Weights of a small image captioner.
Training: muon at rate 0.01, 40000 steps, batches of 64.
Rows from block 2 of the text decoder, named by matrix and row number. Rows with one number belong to one neuron. Each number is 128 + 32 x the weight over the matrix's rms, rounded and kept within 0 to 255. All counts start at 0. Numbers have three digits each.
# fc1: MLP up (decoder.blocks.2.mlp.fc1.weight, 768x192), inputs 96-191
# fc2: MLP down (decoder.blocks.2.mlp.fc2.weight, 192x768, transposed), outputs 96-191
fc1.401:122115099168110153180141127175135084134090145126145100115137083131127120133087138079143123088132127197091157151179135112158136116149179096119084125134122138116133159135141079106167097160138102138134098193132072138167141140098103107139122075074170061081092096171092151123129108179182129164
fc1.402:126124153079122081151118169083145136073164106106185130135063147185145134146178106109130158132064071126064142128144168120168081140170189086103116131120133122180170103105117134085186099110123158148080101118152159152168066156172128161182094145142153091171122060182101084087094118085167094114
fc1.403:109129128090083166153148125119149110125149155136101097098073133094108164087136117176139191103119162087084127131099126131112104155146136129116094193143165139146134118110158140095111099120085121145109178116116130100105089132139125171121128147097088104116140078148111147126190160163117152097
fc1.404:117161110147133129133175076163179169174093143169129156098078159140137138151142183138167148132126137135153100086098116095122104123140159131131176101129174150142147141139182199125128158086121099080157140112063081161118168133152059099135133113107137116133100145165088140161117143158167153099
fc1.405:147135153158137081105084108162049082154101177134134138095113101117051196124170090091196060145173155156120158120147141121187062117150135178160131220199096137172151126141150081101094059153111175103200131195081106153157124195130148142142103139114157143134118087108116126073097113121111117104
fc1.406:116136138127150138122134129112127113126153153110110127115138119144134136131069136104148132112123123096104143141181155114123162181161105124074144064121146122170117129126100159132116115095103101080101165116116117098152138133164128138164111202177116059182106149171117144179184111147053171168
fc1.407:105172144112193124100132148116162137156104160135105112093180179151114118137115138098118130137179116128110125097107090144098136168153122124160111107132118180114143105099072136098132127118173169116136111164148100128129101140099218118119178098135159097129169160080093107142162108126112117123
fc1.408:190144097125103189163146163131124120145141120166162077164137131114142144178165152112070156094126146127134077127166078078174170086128076143102116151111101156098126091148121105135153151112145170237141135136137091105112111132094121088146097134158127084170062087119166113105144149159136065148
fc1.409:093072090065159151157088115143156072166135158131109095098108074082087172078182121174147102080128197102149112085062124101094128112143080141158137169107148121142162086118130077181171125151112040169131133091087117145126162169138072087083164102124149151111079155107158100155073153157121159124
fc1.410:134120087158161154126158174116050094123152160145128089130108106145134124105147181166176133165098168029119088096189081140125113163133161141126145126092117116104083146120148102148192178159132118079174160104085059057171097109138084130111124187133163153186105063121136151109143178142153078148
fc1.411:137110176125130095126181100128017133151167136143150133144090105095125144081099113099092111214171144118093165092122064143099137194109090083116113137119110152102170114115144051089098138170160165113171145131114140172204072129144147103163172105133133129092125106080132101090119141129190120131
fc1.412:170087101169114096071124127150124117139150138187133132122142104136113172138133060134143131092060115162130140088141157095149135138103152115125134110122149098127120128149129129123183119159157100151139100129089141096185131156124068136128108093075119083162120114106171115117106123184162125150
fc1.413:139106165145026184076144107147193118144134192133131149122115123083094165169198149133168125129090151091129124104138157120140155083123149072131124101092118120131129161072095077077119107097132128120120082142131133088129107124139103115090152135137137148142184131095095108142117137182107124183
fc1.414:086200120060144140097114095159103138189157133108089103089080143099139155150163161090125146177095141135124143099224116129159147121151127119113105145137128160158130110137161122145150105116223049121140173162119112097068168138099123054168128143106092135104154136119164073122138101128136136121
fc1.415:108115072145102079106178136231155103153111182177063155100147157117130044134097035150169110140165092111111143120086134096122128193115191135154118098116181129133107115118121108126149101153200129131094100137114139161123142135134152146133182152128144168098092107147086137173093086099131121142
fc1.416:110104107095181115170108141143171143087139126162143123117143117148162090089127089139146094095182104158121155151087065082164092111092101159170158123144136129129133119151132108132171168142120158125139193137137096125120062125153157124098124083183081157136132147134151110123109097120173125098
fc1.417:154156105076074133080164114134098171135135158106152173142147175049159190096139188115125152128098130139123162128153134117095106084120162149097172136081119095187121130091110107182079110056094132104151138141114141142137130093184162104116116099160194086119096153173127131156078103149141110144
fc1.418:119106114093169169116097054081128171088086119130135141117197131150115151090177143127172110171164185139093124183140125149134119153125084118155149111120164120169137150091095156065149084164153117167141109130138171048139062099140095099110160128143081162153144176104118156107086131145084054115
fc1.419:086166135164099155163127122082113127155058128143143104157112132169072173139149139133098164154167152131095179099196146098091130141137130117103097152138134070050179121115103176063120096116131132108151092131154118153145090108136114127167105134162114146129153100053157135138080153117107068152
fc1.420:154119164053145120126147122157157182168154151089126122105207124105178136104128138156099105069165146113096162150113140146157182140084071116144079161118117164102122085138176139095224155110079159111084082134138122181119105236095151069132163129151114088152179172133128132086113110229150162146
fc1.421:095149143135130130136132095164089173111090119130163171072126123119099185119155159152159133107132155081139123119165115157102108160095090142093125178120097167136155092175144120151125198159166107189093085120145151086100162173157190136144111171162130164136155149163088077072105127123140111173
fc1.422:112173131197140219098168111135072131137123119083125112150169083094122119069057096075206134135124105128129141167162078128124110190096164109160094205128127142119138125106114184124152079078101144115107147055124121176169121174152161135105135154100132099170184134176129089108162143099153150181
fc1.423:098146126098104133111146154135034068208104127173129115127177074140098181067078062150127123180139132111105161101175188174149093177155154081105110138121162109128201135094146161105112166125085152125123121134098127092123160070166120105128174079142092154111147180095137116131070084147086097166
fc1.424:141170087141142160069090153141170133170120148097129171102124091138124169115107186154144102136128115055145136159157152116107129123135065104119136100131135117167136148107146135170112110069135134092083126135109169086160150141148135107119138103104130143130112189086079090090092157105162066153
fc1.425:107193106140136141132079145159115166041164092137078141176130085160091096056154119094086147133147153081147137146078117184162062122104129076138112107139128122146130122148195139125141187115164136117111126140104136186113193143078201112142098089055109103148110110116158159126114117115150149120
fc1.426:175099162126153168116124151120120139112104168161141133134128117118153118166164127067162116131168119083140113164200193113114170144148139130143098071126126161194118181118153135167143154097124152104091132168107170143146091172108110104115159150154167156153123179145161151109133060119152130089
fc1.427:091154150137114127147131165101149073181119043157112180146137206154112145152169101070179106115113111094110144107164038163121153134105075121167139095141203101073181073113094100130073194113155085119167167081102053135146177149127184120113157133089097121128101102088111196142165154118080159142
fc1.428:103131113087121127173151133081096121157134128162180073128156171064140112187081169153134213107105110151184158124153168130128128168137145157169105136179159149106167148137131098061107099133130130103109129151097129146114122063166114121175086192117158104094158118161126172151162194148076086122
fc1.429:166153101113093237101153145071115154150077096134157132142113165167145146058153096148123148133157105154108101056181160095155125151137121130117081135086132158131134054139151134150153101128082132099153133106215119128155095154193106131115114157154095123130168141134118068168074178128137088159
fc1.430:203159113112165098129143171113168148148180165131103125145057124118170093124147101088158117133131164141123124159135071170135112106105090179130108164195090216164078092130155132152213090140146108115118125153153120150130163078114138116122101149132117126115155112145146183121164072144145151093
fc1.431:100143172142111089139064082057135154092098172189104136084182107131165105166159143144133102116138131057171147074104099135143113108154151122074189158142135156150078127114102080085111145129132183143204132126143089100119081149112110173184197142157141181154115118133102155119099167130110145133
fc1.432:126108093154086096078101121185131143160129168121090120173117117097187146142140084125105085143216141182149168163178130171128141126082135171158054162120122097133149166118137118130100136160071085155141101188162114120133177086106119118078108146133152164164148098156120153129103155156109168084
fc1.433:164196130156067088110157118136098145151194161118161213166139129111131105097139165111139138163120117125071132117122134118137154101138141092105110130111112173071154129094128104181179171147127152141137122116173115192135155122083126151082087107060146166165153151132132064144180113104197132124
fc1.434:166162078070113152138164100120146136086154194145162128158115182152162107122126137134171117161079091184170123100123126113135154163138133181073152098173101214155105101159119141148126189090139070192154080107162168149133142135152129142093155152107135125120107148125074105077064163194096131111
fc1.435:140155141123108173163132154141143062068142213108098111113145104127095098080120124129097130113153085126121152148159137117122169107107189094103148150170091087107086142099147148103141134112166152158135156214100124107082125132111108130095155108161119105119137176107154050102146133197125113137
fc1.436:108099143143066135096134135114120106133158117146113117117129189083109132166142116150108117201136196117147094069123091103113106093103060175162122139107106151135144102167155140094089144115098133190105154131097047049091117108084105088132122160091147145143087133092140098138178126122192125186
fc1.437:139118127160078137156121119141030084188185159147171106131148132054110198049108148094081178133119140131095154136173138110159134106124140181127140184086178081081092114088182177049098093090147163180135075067089176073143070170135123093092057097118112037130075142158126099144107141157156066152
fc1.438:118100169150104161184151136114085118087087153172099100166119104132130137043153073085160155129164081114129140066081086126128115115151086114174144095089125089092143125105137092131145142137121122141085136111128120165073114105126113091169085095148179113034157153113057104142121151103150120184
fc1.439:120188183110124162114099174126159135136110152082147135116150138108166168115109055193137127094088093149075176095201100105123114136078161154102127112155103098143153136090141103128096140146092084148196163110120119098165125131169142128208094103160108079169149111074158092116155195146123118167
fc1.440:081124126099117183130089151091153162047103091128140113222073078114114097129144161156078105101181158125171110165129108174152062172162184117149098129128138082142114104136139153089165098145120132091143143168116112152135170121111144048141120034098092147115092134098111135171033156147081097126
fc1.441:136184107104161175132146089087130117158101141118142173139119069156149067084104162134128089154165125138102156095149059082092140116153140098163123128093102144139090101093184090109097083171173151124137116186153056143194124122112148110087124151156129135136102206174106166164114131193107149135
fc1.442:162158111108120124188088114119081143174106077126081143121188152055150107148119135093104136119189105156101093101161071083155160137122123123081109121152140096118163122116143139133190071114129161161185145145207083160205129197106068141067158111169208203111111102165188109107128142103138128132
fc1.443:074117114171133096175134120096137107104090116199111143138100059062150093134177093149164103100150156077120067142100116081157143099194147097114140163068153084175147169079111086157142070101103127121130146110161092156109088136116070174149081114086130138120139134130079110164157148190119104126
fc1.444:176125094137145135157059082131093159106113127114105152188106135071137118118100107154136160154109143153094168096216093131131092090103118126080188167123161100152153149103156097126190108123102181137129119111178091117187151137061129097082039179174133115165154102136118145133154076117166090158
fc1.445:159067127121111115095100196160135128096095142134129134115111094111138092135110201136148132160099131092092159047147153132099067084187125169082160086137179151145135143106125097121095084158137174141096107109110092066114142110133165142038148152168123142191063180082142116117114108070108120104
fc1.446:136070119157110135113107151131092140181152135101156082098101142142147146088114121154145131131114154147179091110151104158159165140108131067157194173138145099156135115146151087166090140128160105072105097140091080183120129153089112125137131128083198150130085135127200151098119173165117158102
fc1.447:155139095092106130127085118104130137083127116134180158131063026112112089138153116102128105185077100107143125107132139120129089114118131071132121122124125175106183125127105141098104081128122089122160099123119124193192113133172126120109163124110114150122184111136112172072156118093123088121
fc1.448:075074058097083148135161095148164124065082140126136134162131085150133168144182107123165108110120118074121136099156155116102070081170160085187106157130132116136115126074165172083192156194139080090122186142161126104101136120133131106109133158138124095114131095114140144118098155158148148103
fc1.449:085107108145136179063079091110126117154151164137141126173081140149103148186062111125092106052085086114065149071117127199176133127171120126136203126150189128116161124158140098088079149116188111115110156136140136126131060151123100179106146155152136132111147098162111115092105161106137109119
fc1.450:097091111124106171141120165105144107138113093086186065114148118119101140115125129125186130127096146084127098147119199078174074163085097066111122153151126156140124107145180122120137139206113107134126158113078127132145156092116181109148175081135150093068128110118139141108077144091143143159
fc1.451:073106168123113138148152112135096114125085096128129145146138124104113109122155159074174132090060168139109119185147037156160110177121078131142184196089133173110109146130099067154068111134109160168165142124144118161099190159141184107093074109136125154164101147118140144124069106108144060203
fc1.452:125129177178145129130160143059101144154139107120112167120116141183098123161150147117147133120176124136163069103112154149092130114149157108129099093146112122153115187167137143093163146156124116149171133133136069111145109079132211111172114180154119088164138170126133103096140076097098147138
fc1.453:095154132148154078096125137067203139155131062063155134123109122129105099098109167131140136141060126166148151106110101101122091229095149250087129113071110132068120178105128151048103107116131083158152150153138165135084151114137155164155151172092116156082124184140152149099155147092116147185
fc1.454:129094153137131113101122108120135071086132173098146114111105111175193112113155162103159110116097101105092124135100126108103105098154123132115132184184153089125196130155124160157104164209170120129184146139125075065133150110160108164168185113177170088116126128145179092121066104131168131116
fc1.455:101106139168087097127132169156188108122170109081197174131105163161138186095162092174110128145155108136153133111147159086151126138135154159129165093049176126159124157116156174221084120059102150129124139161154153175075167148062076083137110187127101126041082126070149074150130152091153134157
fc1.456:149107090038139091086098159121102129175084103112131119167176116095141112150090098124122103130121091100125111121116150125122139126169131109116118109124162134150149139146117191146065075135143116142130160147075107100168120144155131144190188159117195100144133058108158093132083113096127065096
fc1.457:116076087141076072100101126106176093149185068141159204107203123138138169129154161125165120136061118119137109142086141122107159218130166154121157134147150094167104105120098134187079113159091107156179113048093101146156174079134132127116148140124160146155176194123155164125112093147129164123
fc1.458:153154072132136105155099094178192171114081176161082121113133157085113076181124076186093124119133132104095148078131128099142144090157094082140196158112121181105162120097141123131126082105116103079113115109171078134099153109141123076128144121159138087163092090140110106170145079117147106188
fc1.459:153073114119166213057124197141200040120119144141148093131115161157155168119135124174120116132170068133188127143134149113181124099117061084178185122175095110138107217144167119144085118171094111123145143115126114157150147156118145111152195137146156159125166122075079156174101152111116065114
fc1.460:142166141134124144147098073078078189118140131187174179164090125081073140096114149165160114148130146115102128076146137117143140044091165135097101178112149069135126137127147093123119122129123066187141091146145118125195094164120100140099105125120123141100144129103104120122123171144083114132
fc1.461:129123148093139129181173169145105124124136160101103120096140147120135140098086183058117146105160145138137158164128172155103139074146186158132086142172104178103143127170126123136123151140144185123122140194146087136097148101130055068139091130131126092124160107130129124088094160145125109133
fc1.462:115104156107202102128159168146126105112157136105112141164160133146094081120106082170063140159128088144101144119120104192096164178115099091118091108177132143136120104135048144204134128111137123127118157117196187137150139105164092123182146103126163124132098204158147130143118102141084139139
fc1.463:112154140099157177134144139120133122096111176128164151151127125174107145091165191143160098175116105105143108107172135143104131131122105083137146153188174138203121125112172123196164148110185069133144187139128124101150158144131136132170102078171151164138148140110175185105153126102173150158
fc1.464:117085096124078186134116140167118117108145124162081130121165093138148116127146171124164144149122171129177168120164081107107134099115124132141135088160028078123096134079161128096057102075180112122086122111127129098150168162092065094113151095160144143145146134089135124101160107177172150179
fc1.465:121157118132100120097097124086121130084091151112139121153142100085152144071180186088094107157136146127107102169152101169107127076114093124123167123147158164136114150115174142119219166182151106082098076149157183094149137032115124129042124188163136146159126076178148109195103126099177153078
fc1.466:114107084135141158135157149051171148159105145115139112132141083086115159145118062162139116107147118110123116143071075132138077105107123115094120122168170150137136148097152105124159141151154083140177170090135170114079177062147142140105102142117114118096148110124095141151087100126184154122
fc1.467:080159179172117100145127159088083188112133140217056145154180142125136140051159073139084089122174118153163156106202189071101083118121115125105134119113146099140115154122087116118148146185106159179185116143129173148091189082093206133125133101163164068160105073107145124138157132099106099143
fc1.468:140142169127099175114116098110128132167186154105116057141211078077112091174161123158144142124121166130117105132117108106137095111174134150147096107085110208139164088150138162070128118089124159082145139073149129129146162170145170110077110088107132071071173103122156110112167155187111049180
fc2.401:109152145124098145098097135138099149195104139134142181131114159171120076116150126126174176167110103089095145168166147186075078107091101121129168113124121134137163138148145170101119106123104117140109081140142130124117119117162135076098198109158116149136195113125122120115159127172100133114
fc2.402:165154132173120127137127129210116139140195137078118105121092096161098135100140169167214149217128119153072108112135153106144179100178089139162118149087093151153135093090104096169143114117129143115118140091105122085180111114097147095117111109095193181087095104100168165129078149131076141033
fc2.403:123141123131189111092137064140185132137116139140114123184080126107123188106152147125125150127151133161134155129149130088132201203109113171117135093117141133138097119062132135171155128158111162157139082128124093098163121101117101104043089152102147114138083143140165143160124067128104141115
fc2.404:163180097087100118121170107076122129126108115207172121086130104148103088091133172115138092119170116102162183153101147090116143131124127139131115121178152086147148175129133126125086136119118103089124104117112176101205144185141182125134141121163186122105133087106105127092165158115108123119
fc2.405:139153099120110119108131172127093102111146143128138146108147161089117160098139117057136109075121139128188129150110135148145145104072182116170154145067061190119193147097158102129159127105121062151180149178124123063080130152134141106089174099126141113109133149159082099107159144099172091116
fc2.406:083143158141064109114187212078139107112186121111136104176170144117094194130163171137115129137160152148166079133135107157120151120138114153157164108133124079177138079105091072110203072161072146157145164111135138135198156145158125091110106129092066143130111073168105157115127109093119107158
fc2.407:119148124155161137121135093122132141161174178144123168157140081145117115121091137132142091186125104139086151156080105112092120150068074147146104136124089107150164182144078111140153109127150099134103114132138168123085159100178101049107096129066106186161111123154151151153190091099089111155
fc2.408:041100115129082080158139135128124102155096111076146083130066103114145092120152140118131143121070148107149119150120187153150196161162107132144136150127137109133186136199147110166101132045144103065118062144065134091065107104190089102112169149080134105161156159139187144226146125083109091141
fc2.409:069116058129083130121108153107139101142094098137062132110122126092114136143120083132189139123124156064135125098107148114064120160140119121152134075125151111085116087146138121129100089102207141124163128092125152116163101164151136082072107183155124103111158118097118093152135143082152148131
fc2.410:107110139158164166132102161106056145111105162140115138174047098142155084100107083168207065150097103155157163116126104129122222138108080156144098085112104150068092099149099119176185142150142090105147150171140106116110142172119098121098155134140108121153123151134140112148093119106134123102
fc2.411:092099165160141134180109142112097169098151107185122115111182148075156118163079119075147103137098128149186084119157130141096111122158108111147126123070215128175104149128111128150065121119173126231136113140180103137099118092157146149093138170117033140120154060108149106135173117112133100112
fc2.412:122149114166100136095137150179117157112090129110151151136137141090180098181125075104154147122177136094115135095074117106101159138151106137088117075152089134100142111120119156111147115079118152096160167106129110152131175063078165064172147148122085158153079100148098124082108105111129123143
fc2.413:150087131040116124156149060109100078148046090109155119166107129043136066134132102105143100098138130128124165118156105114068184091092147133108118193128170164131124158166144135167089127179104128162091109161097102144108149099157085117105129156145037149121183095186107107125137152153129083118
fc2.414:129111143113157127109178076167118118126182087116125089119140104119088122064096113087138178068129141122106134094131068099123104145121152103119152144140154132125093145113173113077130135084122125151100110194156117151109053151150089093079049156146109147113109139152131115165100123109103131157
fc2.415:129076108108089125151139139066078167144195095157124166138139110059153125148137206155169173144154150207069151094135140122084118150157065109193164118136159134106168092109143154080087144107161153115047162099139129157127135143104151143166159133183124117112139071114122102089119149066178120068
fc2.416:059147144124158126134094143139140084057099166103127158108131166127110139078131070145189180116061113133094145116159155108099185131130166071086113040097170132078161135122129084150157110097119102081128169105067037075128103121080114115100121145197151164095121099167147113070132140119104123171
fc2.417:105142116113147163176180093185059129146154190155108141180092112128159109110083130105176113172159121159109147137131126140074105146122117113121058110101167182140113096122160135079180150131129184124149154131119088033183111154200111189170119128117037072145150162105133146099112127119141117073
fc2.418:121175143171118113143188145102108155092127189177098176174135180146120120167135130120167104147142104156109085098100138130105076166105132164182153155170164122158093088156111147124102151138130130109179132181174143127193081089079135154127181128125109126162161137081071152145100103155099151130
fc2.419:141145188155147118116112122186175152125110113109170108133180113110103138121190118171170143152169110122122133102159158118103193192180112127138146110127109108151077119166157118180173115049140091076126132100147077055138143178156135086131106139123131132124183095187119175125149161123155156117
fc2.420:143115153127165123132106154116131123081116212118122156129160124132117123117086078112160110123159077159192090116132083087117093098123126077142105115150142123107084119118173109158085168156139116100133122169174108102122129146140161129155121133117129142166154124146132129099117089132139165073
fc2.421:090089145185162091133066068124133102118092107214141135165113131111164146122104106080093156185119132206126100154119106137144128138196165165087112064071131097144096124149125182149089155151113177116127130165161111130135096131100133128102137113107122088057151108121095167156172089117098118125
fc2.422:105133066161116099127141148144109126122100158112099123096104151094163145177118106130149073118105188134112149092123103093152167139152093142101176128124161137126113089140120103144115094097122095144148114131125146154150101175055138125120135136156075209146155145101191148140142146117106119116
fc2.423:192097157048095151161106096138136140185123109199119090132141149167108095127118087076170092129188097131071147110147147134121155136127128170115131111134166110118166098149125111121127161170152143144164169147080085128054115163163188161185067142137133091124121098136168170063129162136110189123
fc2.424:142111097116099122091107139136142120150103156115104116181095119176157156137147144113088119118121101176148093144180158106118136142147098154140129135049167131129103148088100097111133167123111147094111185121106124142115084111095139078146191113161138152184130161142075134049238101099148077084
fc2.425:113073113127181189203074099125144179096158101114138087124077102106157141124142120127111113113106109108143120121124102175098173176104122141116096115086155138177125150097185155096112183100097204152123127127086075129145147159139174105121062127076165143132153149135146164128066131135164126177
fc2.426:156080115127126167118124113125169138177090078157123109175157175144154143123144121114143113110148154108139114067123123149161194095140067130083174101130070098166179064132153157151111039145108153080093180149154116115125160117107147122129127145172111123091079074165185152173145093156131116151
fc2.427:077138177132129112160161078120156138121158043123156127116068135147146131117086168121152157119095197105176114067147163140156120181144157105157118078096164089109154133076079105174121108122130152132149105174161111155127157178133156132175159090114101165114131158136131135194123162140106111167
fc2.428:093109085172188117133084127116195083066164115068200122149162170180116129080201127177161197120148127135077098108088097115242125150140182186161125116111133166108152099112149124144108075081162142136127088121060130134159115134120143115101140148102082125133138165136103161114124083155081158187
fc2.429:108140042141095172116056100056073181144053139164132155190136087088105162198112080173178083121120088084126144119175118108155184110125124216184082171137125158165153084166162153162145123091077173142103143184148158144095142143093109124133113192216117163067154159152141161140181165090127070111
fc2.430:169109127097122170121146170105183172112204073151117152064099129138072120122188080106118122078147150140141108158145089123150056138126138109137102111152166141124074117050135135120072109144164139085179084138109139112153116117049156065123097093127107174251177124163116156122126138127149127112
fc2.431:063125103146104092158169150137121139155119170165170124105103070174125147150097099110139142145162158087116061099124140154128109102093190127189164097094165155167125120147176095126126070136168121163096091165168185105158108117140114182128145095117052153116079152084107133126115124143128112095
fc2.432:128132100141114147100060176139113205158123156216134128116137138143126142127145173114157162123171127152111064129095181156086082114169103131191157140074153183117157114204130148153154107131081194109144115109050176119102104117129129088158164136111165142123140115118153158127185174132125110177
fc2.433:178154151123142065118104154147141132122145130130128127147130107082098176160080186127191104145193110152131116111046126080108134107130176131147129146111180126109088088154119130155167126161157169179099067160142118128136070109070118109078111151099132137117178133076072134114143146168085092151
fc2.434:065087080124147158111125072111135132126059102131171097108087118085111124143141194125110151138135188136117105083108156120167116150122125103215121149133098086059190150125129178184090206178075174130157136155107103141151134092102207100084167173160193144148159102177216113131127109199108143059
fc2.435:075108108141103171101131112141105099133130167144103064101116115135152093096108112184151098163123094127070116122153175125157114155151142140135093129093160111162120110157191142163112145179151117115165088130137146097153140171085144123110126160160106130122125141132098149164148157056097137149
fc2.436:095126153141107133123101123135125113157129180126162009092162087076147132140128116127172163141141184074109059115109077107177165097123157133175133111142195088167135178113207160104100098173165104094081084193114154108186126084127122115120174159165172178149105086094118090168116167131068129127
fc2.437:094106155153119070120156156161094061121181118138108059109116099117160121164136148134117118119174103121140075165157150101060109160058092144126099183128167106098153123096152088195106119093159121099142131207175124131146122154128132131079197148145169070132151202169097147175115117204132052157
fc2.438:079132110127119145154123165165141141116067135090117094137126128095053110105155080157075053111096177186154162118146141189164108146155100122192127124129170110101092148103118096099188138149178061122088181109117081112138084084144098198092137102199117191110137170089118143096102092086133162103
fc2.439:116093160125122094187105142161127165123094176163112061167190154126126129176101151142160100116142101173151127111167141085082132152117130099127088097079116088190062151167156152159103155149149106175186121115163063077081181170124172125123153164132070144173136117134125107077107145110172134125
fc2.440:125122117159125148120188124208167101087161143148149138116160138159123101114166131094151112111134099102127168152150090091097134133052136126120141116132116082139147102112132125150172127157153073137086216166127069078135150096142130097099123085152139138186062130147118174144134112103169074069
fc2.441:082144150120120115088088083167119145080151088145164111133087149144104117160155155104169079134132116099132127090152176142082073127096154137134114100132142077097121165098143086048137102139152137163096108127109099130200133129097096094096080139121172118102074112152130195121047144129130115170
fc2.442:086142157088091104101138157045093178089153119161085126204152103210153094087102157087144158148151128121129148111169171102075055145091160107169130157109072098141113114185148127165147104137126131186158127168120076100168073174107143128158156167196148171099083123140134142093111216184105111117
fc2.443:122133103070152072143137154156151098124174106100139180132029150117134166120161108144155089141108082128086121082177126170098187087213091158164123080114146176158156111109134095189107122110113166097123216144150152199099171191134171084141075100095152173119154120164177084128153100151112114106
fc2.444:134146118035095094130148165072079165160120186142106141125174143106161099098102192152159111081110088143153134095138108118126125175104104115176118121126114127089128099169102147163114130088195089136133132155092208137174138199082139103144115112110170170148138178136122110136097158043098166145
fc2.445:088145077127079169141180130072101116121169136133093116121073143129156151159117144100123093079102155140131102146144137105102175104106145128102107113152138161125099122156032135127119092141127054146147152151101114053101122152105166127112197069127160113173105173135124102116113070134193148140
fc2.446:022125117133158096185084139129129146149097150161112120133094098104141104154156084060173079128123124149107182149133138110118159146151088156187149123150197147128129141113101139133139110149150104133149070107124096134154154091088135092128156147192149104147127165120160166096062164182115172142
fc2.447:112120135096110081124142173119074123195160168129123149166143152095093157216128147149204134122127117122101131142146085113140120117138093130090144139137100000139126106078161097057192091184159184101078136142161121174132089134100133137144097112141159041127134137094091085157139155129124135102
fc2.448:113127084166112130123149110154194126128158082100100107119087112098127136152112123184145156162070135078153129123113138099159146147200127140170146172110114173117183145055141028110142104156117112089158161075089149159144118122154174130107144156175133173137122161186051141089133138135133143088
fc2.449:137136136152113126143114169156102171153159108135122144168133125162076091040115138129131070124118202155151117102139091162166164140116165093092097126125107183105110153138115076104110169122151147124103181100109115166174130087171125116147094144182107168129116171128116145071079062110121101115
fc2.450:083170105100083123140115159177095115149103135060052103099113166063139144112110140128133096093147181141092167168087104160092077143145145136129125114165075134113123129066144056083148094116140055125119166139102089102176118155157091139133117077129114101127122121081129113141098100131090129082
fc2.451:124081109152134098152080111132143066093092162139131158095099092092211148056175120113084086134162160147109112212179108182131093161135095075149097124150087084117133085115154126164092079127137108110154133074126161126157108043109146102171139102143114136141086163142175159105154114188177168123
fc2.452:100120135124165122118083130142099100117086105205153140172066126132182135153128176088167167100169070129113161171144129126156133132089107097120104146123118146126106145149137142192071146159141125129125136156135115108095161119151174168139143152142152135130103132114126147114090145144120161114
fc2.453:106160166173147127128137168101071096130104151088126109129089079172072165181039196095129156157183133122096158100096114130097098138157107089135064166101126092090082119189098120111153150137108125151140122156095096065101165133170185100116139129165174117174131129109074101103149106119106146145
fc2.454:096127100116134163118095109154137150129099084146098101140123118120095064063116113157158177125145147134056109151141122134094119106158109159129093123099146102171130062090130171125107111150153114100086136197142133150114099142100120157121116142154147181130123161135129079109083109090103137106
fc2.455:161125104094102151083144136124142084123124166135092147224043138145133171112198137128140173137110090166131133104161174121127080116150118170157197124076131114145121085106122101185145114149149148097187103183172110154089133162118158129129150097036122160128092157163109151118104121108179172126
fc2.456:193146117070147188111168103139145163081124108143133165119105179143184166160148148079163161096170115064182174164140126175121116099081083127097144117105147130141091101106159109193151061128118176168099049121134099066133128109109124117121169091121161110147087092133133112126130165147103134112
fc2.457:132114089088170133142150104130124145107119138117158100116082062156106094111132113146158175103094086050125162160173162127081097149148107137125134126126135064120144109112140149155064080132075144145099165160103100167159115126136121119120162191132094099074151144176104082162093067113104209117
fc2.458:132124154116073114128151120129117134122145071079154111178090148139179151143115161087205119126164147105155175092190139117087136123091085075103147126207143147144147180166140114163150165093174132153176162217129114135145153123100178086150159201158109159133145171143076120104086095171131075123
fc2.459:148102090098121168142101139118085132089140148076164089129172164141141148132174075147156120129151145169160139127141147190192078123140181110111134159082149121146138141160092134092060175135148104129122126125177078173113125153110134141127150152089116148129140103132152101133134199121138078120
fc2.460:118111102104098128145084120104131105097132161119153098159120064144162124148138089142108203131154128143116170134143151128107103143161110170163093138108123069167143146105155191136142043118138137135107123188106128161102154077101173105164208180107094144039117160101138105118123130134106075104
fc2.461:087170198085107151082158142117172122125132118057154146143068115150163071080181116105147170143157164147098129103147083136153100107117132125141101139155097118128120136126164129128104092103129187205107153119111141117124141126083138093102130151158163211146105146109167146197098111170175097091
fc2.462:147118109108151128106149093219110134116143137165092074180081163076112095131148116121199132072094121181096063109182202138076140139089116129137187145059164112141124133084113076119161136106105093123098122155159137144151139108149171105134220164145157105158162141104104151090119077170100150149
fc2.463:103089107168139144130075169174136104138167114152175111131102147107132149131130104119186188167158212121048150175153218124143103113116137145098090160169135145107128138190149183110173180093110131097139150165136099140191138135195171124154161157169125129163193149143155096108097188079146136168
fc2.464:153089145150156193100093097144141104029081111114145102070157113129083217103151148173154158130093111043106182102156156127134045161162130103091101140077080127142116136176142148118087147168148136106109117189102044181125128201086112082159153172157152099146110121154169134135149133096153127146
fc2.465:129097121153145107087163145161131162154176227076213135128125078190121159162099154171150128148122069075135120121150143134117114119115127139120133130133153151133200131148116134154117146122179110155113124100142158144116146201104148082116196155147092135113158122143136120166144134139113141117
fc2.466:128088169130077080088151145145156095099174137203127100102147151103138117164119129149124163084145114109124139066135090130116107145127101123186148126139107074153136115109074093190140113145129125094176091098133142116137068131063123129166146183104113125107116136125159137129097068121146127168
fc2.467:158105145139122092125132073153146171071116098127092070151163129111152129169179114120114164102139113108139138108120099163131165079141094106123140131108167116139092124111165129133082099143154045121146071132166151171137087194106151110116168145137067072099129154149147115196142165126069162115
fc2.468:124149140135152124134114151132168096161208112123094162084142142108170113149184062119135187106108151164153080181181178164085157168111184153062178071132158104146089126127191110166187113155102135068111098192172123102139098111189132116126092184137125138131152183177147163054148072115208152111